A small contrastive image-text model, trained from scratch: encoder norm batchnorm, encoder activation relu.
Rows from block 3 of the image encoder of a small contrastive image-text model, named by matrix and row number. Rows with one number belong to one channel. Each number is 128 + 24 x the weight over its row's rms, rounded and kept within 0 to 255. All counts start at 0.
After each channel's rows are labels from the 100 images, of 14848, where the channel reaches its highest value: "strongest on" is what is common among them; "patch colour" is the nearest of a few named colours to the mean colour under the peak. Only what is clearly more common there than usual is listed. The data: cartoon faces. In brackets: how many of the 100, against the usual share in percent.
# convs1: 3x3 conv (encoder.blocks.3.convs.1.weight, 96x96x3x3, each kernel summed), inputs 0-95
# convs2: expand pointwise conv (encoder.blocks.3.convs.2.weight, 384x96x1x1, transposed), outputs 0-76

convs1.46 [ 90 121 123 124 104 113 140 131 116 139 128 120 135 130  70 111 130 170  88 118 115 114 154 149 120  93 121 141 142 119 105 130 103 116 120 111  65 107 169  62 104 131  85 146 108 121 145  84 187 114 127 108 124 153 120 128 138 109 149 141 125 105 149 141  97 129  87 112 170 130 111 170 116 127 138 122 114 145  91 182 137 126 126 101 128  99 147 129 111 109 140  93 120 102 122  99]
convs2.46 [100 141 108 139 145 142 140 128 103 123 127 141  94 120  97  82 120 105 131 167 110 124 166 168  97 133 148 153 172 139 124 145 142  97 126 122 133 120 106 128 141 140 101 137 126 134 131 141 112 156 151 154 113 163 114  56 125 153 152 116 128  92  97 155 149  87  92 106 107 111  87 137 146 143 128 150 119]
strongest on: glasses (72 vs 16.5)
patch colour: grey (79 vs 38.3)

convs1.49 [123 106 132 106 130 121 107 126 143 125 118  93  86  97  82 126 173 143 188 111  75 104 121  96 140  79 146  86 146 136 101 141 123  98 101 146 111 120 120  96 113 124 132 106 130 137  92 116 124 111  89  99 128 135 111 100  93  96 131 116 147 131 116 154  92 125 136 110 121 157  87 140 103 158 127 133  97 147 111 140  96 139 129 163 114  95 132 137 121 147 163  89 141  77 111 123]
convs2.49 [108 132 135  68 124 155 130 147 117 160 136 107 132 108 135  81 117 174 125 112 137 129 112 118 135 137 111 122 109 153 117 141 134 130 109 111 121 134 146 123 141 125 143 136  96 159 169 144 118  99 124  68 158 169 153 142 133 102 147  93 172 154 138 151 109 119 124 147 134 124 109 125 177 129 129 129 114]
strongest on: orange face (38 vs 13.9); winking (29 vs 12.1)
patch colour: orange (28 vs 3)

convs1.74 [145 154 102 120 129 140 147 118 130 118 114 119 152 168 123  90 160  86 137 115 137  94 142  99  83 120 114 119 131  95 128 120 126 127 114 113 103  81 106 137 121 115  91 124  69 143  56 124 141 138  86  98 147 174 131 113 111 120 105  95  99 128 123 106 151 149 147 120 121 148 170 117  83  95 101 132  79 130 139 134 109 128 123 135 120 120 119  99 114 144 176 146  98 149 109 107]
convs2.74 [180  98 115 160 153 124 131 153 172 118 142 133 133 130 113 150 129 122 174 144  60 105 130 151 129 131 101 145 141 134 106 128 117 121 105 133 121 126 160 167 132 103 130  99 154 147 143 113 128 138 108 111 126 112  96 160 152 121 122 128 119 132 136 142 113 123 117 158 112 179 115 137 104 135 141 131 132]
strongest on: beard (50 vs 20.6); neutral (35 vs 12.6)
patch colour: cyan (28 vs 3.7)

convs1.88 [ 93 123 140  98 109 129 131 134 122 137 165 102 133 107 117 132 121 135  99  67  98  77 128 112 145 139 115 114  88 145 140 161  77 115 111 133 130 131 127 103 146 119  97 139 103 142 158 126 125 107 173  99 119 115 159 126 138 103 100 150 119 133 151 135  94 113 116 141  58 139  91 105 120 136 137 120 118 129 119  83 102 131 173 155 116 123 103 153 137  83 143 111 155  75  97 148]
convs2.88 [105 110 120 120 159 113  77 137  82 156 131 135 135 101  88 123 126 108 158 147 134 136 153 118  84 161 136 139 134 133 129 114 115 143  62 134 136 143 134 165  96 145  74 120 105 117 167 106  94 115  64 143 124 107 141  98 115 114 151 174 143  74 148 112 130 114 124 138 114 150 158 128 128 142 113 156 127]
strongest on: orange face (73 vs 13.9)
patch colour: orange (52 vs 3)

convs1.39 [112 126 138  81 126  92 148 131 178 105 140 145 120 130 146  98 118 125 176 149 123 148 109 122 146 130 127 148 115 154 143 139 128 107 126  98 105 107 130 129 152 161 125 146 127 138 175 134  90 129 161 158  61 133 118 138 103 170 163 133 145 126 131  94  83 109  99 141 143 101 115 148 152 140 140 167  94 120 106 126 100 131 127 157 106 150 106  84 134 164 164 145  79 105 140 158]
convs2.39 [149  95 138 111 117 158 149 136 157 141 142 112  98 136 176 135 135 118 103 139 160  84 117  83 124 133 168 166 131 172 146 141 152 113 103 157 141 167 135 127 113 111 149 107 123 115 153 116 119  67 153  75 105 160 165 140 105 136 156 121 156 125 120 110 137 153 100 121 159 131 113 164 128 132 102 135 103]
strongest on: green hair (35 vs 6.4); a bun (27 vs 8.4); pointed hat (26 vs 10.1)
patch colour: green (42 vs 4.6)

convs1.1 [135 189 162 104  93  86  91 142 125 128 129 128 173 133 170 139 129 142 165 144 103 170 131 149 124 132 131 107 148 149 144 122 101 151 117 141 106 157 156 164 127 173 120 128 126 143 110 148 123 137 198 129 112 137 134 119 112 146 106 134 155 126 115 166 157 136 130 111 144  78 144  81 175 125 160 128 125 132 114 173 135 147 170 135 119 145 130 148 107 117 112 143 160 150 157 125]
convs2.1 [124 139 123 168 129 109 151 143  74 118 110  92 159 107 159 122 117 119 135 111 115 159 162 146 110 158 135 127 157 112 150 165 161 140  90 122 110 116 168 136 162 126 126 149  85 112 159 130 123  88 158 107  82 150 138 146 113 155 163 112 121 119 150 172 132 114 107 129 122  96 130 123 151 126 139 142 148]
strongest on: orange face (62 vs 13.9); smiling (37 vs 12.2); surprised (32 vs 12.9)
patch colour: orange (54 vs 3)

convs1.10 [135 138  96 134 140 177 133 150 130 156 156 157 135  50 116 103 118 103  92 166 108 165 131 100 114 101 132 116 141 121 121 132 186 162 153  98 123 108 129 154 144 116 171 186 134 109 134 137 148 105 105 147 150 114 141 129 118 106 137 134 143 160 106 121 107  86 139 113 152 128  72 154 104 114 129 154 168 143 127 114 161 130 147  99 149 112 138 109 132  98 127 141 140 126 146 103]
convs2.10 [112 134 145 141 139 122 108 171 129 108 121 124 129 146 118 147 139 140 121 100 141 130 125 109 147 137 137 122 101 102 145 128 114 174 144 109  95  69  79  95 121 150 161 177 119  81 126 145 132 152 129  85 154 132 181 103 161 150 124 163 129 131 182  87 120 148 163 128 123 152 113 107 146 137  56 131 112]
strongest on: long hair (60 vs 14.5)
patch colour: blue (25 vs 1.9)

convs1.69 [135 113 134 156 111 131 129 135 129 106 139 114  90 152 160 123  98 160 119 139 123 201 100 145 141 129 126 102 102 158 114 147 132 117  86 123 172 100 129 121 132  97 138 122 118 144 222 126 111 114 185 174 133 152 119 159 134 163 109 173 121 130 128 156 120 156 131 122 102 120 149 111 157 108 141 144 167 152 149 140 134 131 146 157 147 100 136 125 127 127 103 112 149 155 118 113]
convs2.69 [114 132 111 130 100 132 131 110 101 108  94 170 132 145 115 107 124 126 110 164 150 138 157 135 131 124 155 151 105 124 152 130 175 132 117 126 140 165  84  89 118 135 115 118 107 153 126 134 162 146 134 104 113  97 153 140  85 120 115 114 148 138 151 126 113 134 137 144 123 140 133 161 161 150  99 157 143]
strongest on: orange face (38 vs 13.9); purple face (37 vs 14.5); sad (32 vs 13.2)
patch colour: orange (28 vs 3)

convs1.67 [152 129 173 120 115 125 147 123 153 159 151 150 145 134 133 116  96 110 142 138 133 137 120 105 131 206 137 162 146 122 140 123 149 158 200 136  95 123 142 164 149 127 108 187 156 144 111 139 153 163 117 101 117 131  95 128 105  95 138  99 110 118  83 155 147  92 146 119 157 134 138 130 121 159 157 131 138 130  93 141 123 103 154 151 165 165 113 142 110 152 108 155 128 107 135 145]
convs2.67 [107 103 139 111 159 113 127  77  96 117 121 143 118 132 130 133 134 100 135 107 112 133 120 117 116 127 138 133 133 151 107 132 154 120 143 120 134 112  99  95 135 140 109 137 135 143 106 131 115  84 145 143 137 104 125 102 124 130 151 112 109  95 162 110 102 120 113 102 157 117 151 128 125 138 152 158 124]
strongest on: long hair (58 vs 14.5); pointed hat (46 vs 10.1); red hair (34 vs 6)
patch colour: red (38 vs 1.3)

convs1.56 [137 102 104 116  94 122 118  91 132 121 103 116 136 140 105 129 121 121  87  92 106  87 147  88 120 152 201 142 104 112 173 124 123 137 108 135  88 122 155 141 130  91 154 120 104  97  94 121 148 139 123 116 156 108 137 113 108 129 112 127 103 173  99 116 158 155 126 122 163 185 123 152 118 120 106 129 123 118  62 112 135 123 135 156 117 170 155 149 109 113 112 112 123  90 132 135]
convs2.56 [139 157 160 140 175 130 137 159 112 117 158 138 172 132 118 114 154 149 119 105 142 132 112 118 134  90 127 151  77 129 153 155 145 126 125 115 130 105  88 137 153 129 140 170 129 109 121 138 128 118 131 136 111  82  87 118  97 146 118 157 140 122 108 161 151 147 203 116 126 144 134 118 126 163 153 129 146]
strongest on: long hair (56 vs 14.5); red hair (35 vs 6)
patch colour: red (34 vs 1.3)

convs1.70 [116 122 112 112 137 110 103  82 111 113 111 158 103 137 141 106 104 106 146 158 128 115 134 150 147 130 102 131  94  98  78 155 112 120 152  89 127 101 137 123 114 110 163 106 122 177 150 122  98 110 146 123 158 143 129 138 112 107 115 159  92 161 147 127 101 136 149  68  92  95 153 134 131 127  88 102 117 136 149 165 143 117  79 163 129  94 146 128  95 109 132  96 151  90 134  93]
convs2.70 [139 138 116 143 130 114 133 132 211 144 110  54 124 151 118  91 144 121 130 122 109 138 178 140  73 172 142 142 121 160 126  97 160 155 116 124 126 125 171  96 153 140  91 129 115 121 157 124  93 128 112 142 111 135 134 133  78 163 138 161 132 118 163 161 129 163 113 146 147  86 130 186 111 146 123 127 129]
strongest on: glasses (85 vs 16.5); smiling (29 vs 12.2)
patch colour: grey (71 vs 38.3)

convs1.58 [140 157  81 102 127 118 116 136 119 140 144 140 159 154 151 119  95 110 106 117 132 113 109 145 135 163 115 168 128 106 123 113 132 108 148  97  81 121 141 176 132  99 104 100  99 139  74 117 124 109  94 117  89 104 139 121 103 140 103 101 112 119 105 115 159 170 108 140 142 125 161  81 105 119 101  99  84 119 101 143 112 149  80 104 120  97 112 126  81 134 119 117 129 102 132  83]
convs2.58 [119 122  85 126 128 157 116 125 176 107 136  83  89 121 135  83 111 136 137  87 118 130 129 132 132 154 128 134 143 156 158 118  98 128 105 154 149 160  95 139 119 149 123  88  77 118 153  70  85 128 107 114 115 107 139 144 134 160 163 179 100 113 128 164  64 136 127 148 143 151 140 131 102 136 123 107 109]
strongest on: green hair (32 vs 6.4)
patch colour: grey (73 vs 38.3)

convs1.12 [134 102 132 147 136 132 123  90 101 148 124 112 137 173 153 153 159 108 167 165 119 121  86 110 147 102 142 177 162 112 106 104 129 123  95 132  76 138 136  88 139 108 119 105  94  95  91 140  97 130 117  94 100  78  95 112 148 118 102 100 155 125 142 131 165 136 114 152 151 153 141 158 118  90 124  92 120 134  94 123 148 114  91  90 124 151 166 128 117 125 129 128 139 101 133 123]
convs2.12 [114 101 139 164 177  99 126 128 124 127 107 135 146 179 114 118  98 107 132 123 143 156  86 132 124 113 113 133 128 128 143 145 130 115 146 101 148 120 137 108 130 131 127  97 111 119 101 161 150 131 104 101  92 141 151 135 116 142 127 156 120 102 123 122 128 128 139 101 134 107 124 128 137 154 124 128 130]
strongest on: smiling (35 vs 12.2)
patch colour: grey (63 vs 38.3)

convs1.40 [153 123 165 112  88 129  86 104 149 133 140 121 114  99 166 130 157 119 104  72 100 158  96 151  99 100  98 146 136 109 104 149 110 145 128 152 157  85 114 119 146 149  52 104  91 148 140 104 142 144 179 100 105 123 143 115 131 129  96 107 133 119 132 121 142 108 108 122 142 158 163 111 152 127 104 129  98 138 161 165 132 131 122 156 129 128  93 148 143 143 164 155 130 140 136 126]
convs2.40 [120 130 122 153 150 135 140 135 139 110 153 170  46 117 109 140 139 111 150 159 143  82 140 109 146 149 148 155 121 129 138 188 121 178  79 141 134 115 166 132 131  84  94 129 173 105 157 126 161 155 131 104 102 124  78  91 100 177 104 156 106 151 123 132 141 170 109 155 122 155 133 153 119 124 108 100 133]
strongest on: beard (46 vs 20.6); smiling (33 vs 12.2); orange face (32 vs 13.9)
patch colour: orange (26 vs 3)

convs1.63 [116  78 155 171 128  97 132  96 133 118  89 110 106 151 143 148 155  90 153 124 128 126 122  98 128 101 146 186 136 155 105 123 118 107  90 142 100 127 130 145 118 174  57 100 115 128  99 154 130 169 132 103 110  84 129 112 154 107 159 108 164 153 129 129 179 125 126 141  75 156 133 103 133 142 151 144 132 141 118 147 124 132 107 162 113 119 109 128  93 132 119 111 128 114 118 123]
convs2.63 [112 135 162 146 116 133 162  95 146 112 110 138 141 166 143 142 115 137 130 107 136 128 131 129 136 133  76 150 109 137 131 183 162 105 119 173 156 109 149 148 125 125 119 157 171 125 139 125  89 124 157 181  91 136 103 183 138 176 134 111 118  92  92 166 137 167 123 108 110 115 114 166  75 145 117 110 132]
strongest on: sunglasses (31 vs 12.2); yellow hair (25 vs 6.1)
patch colour: black (38 vs 6.3)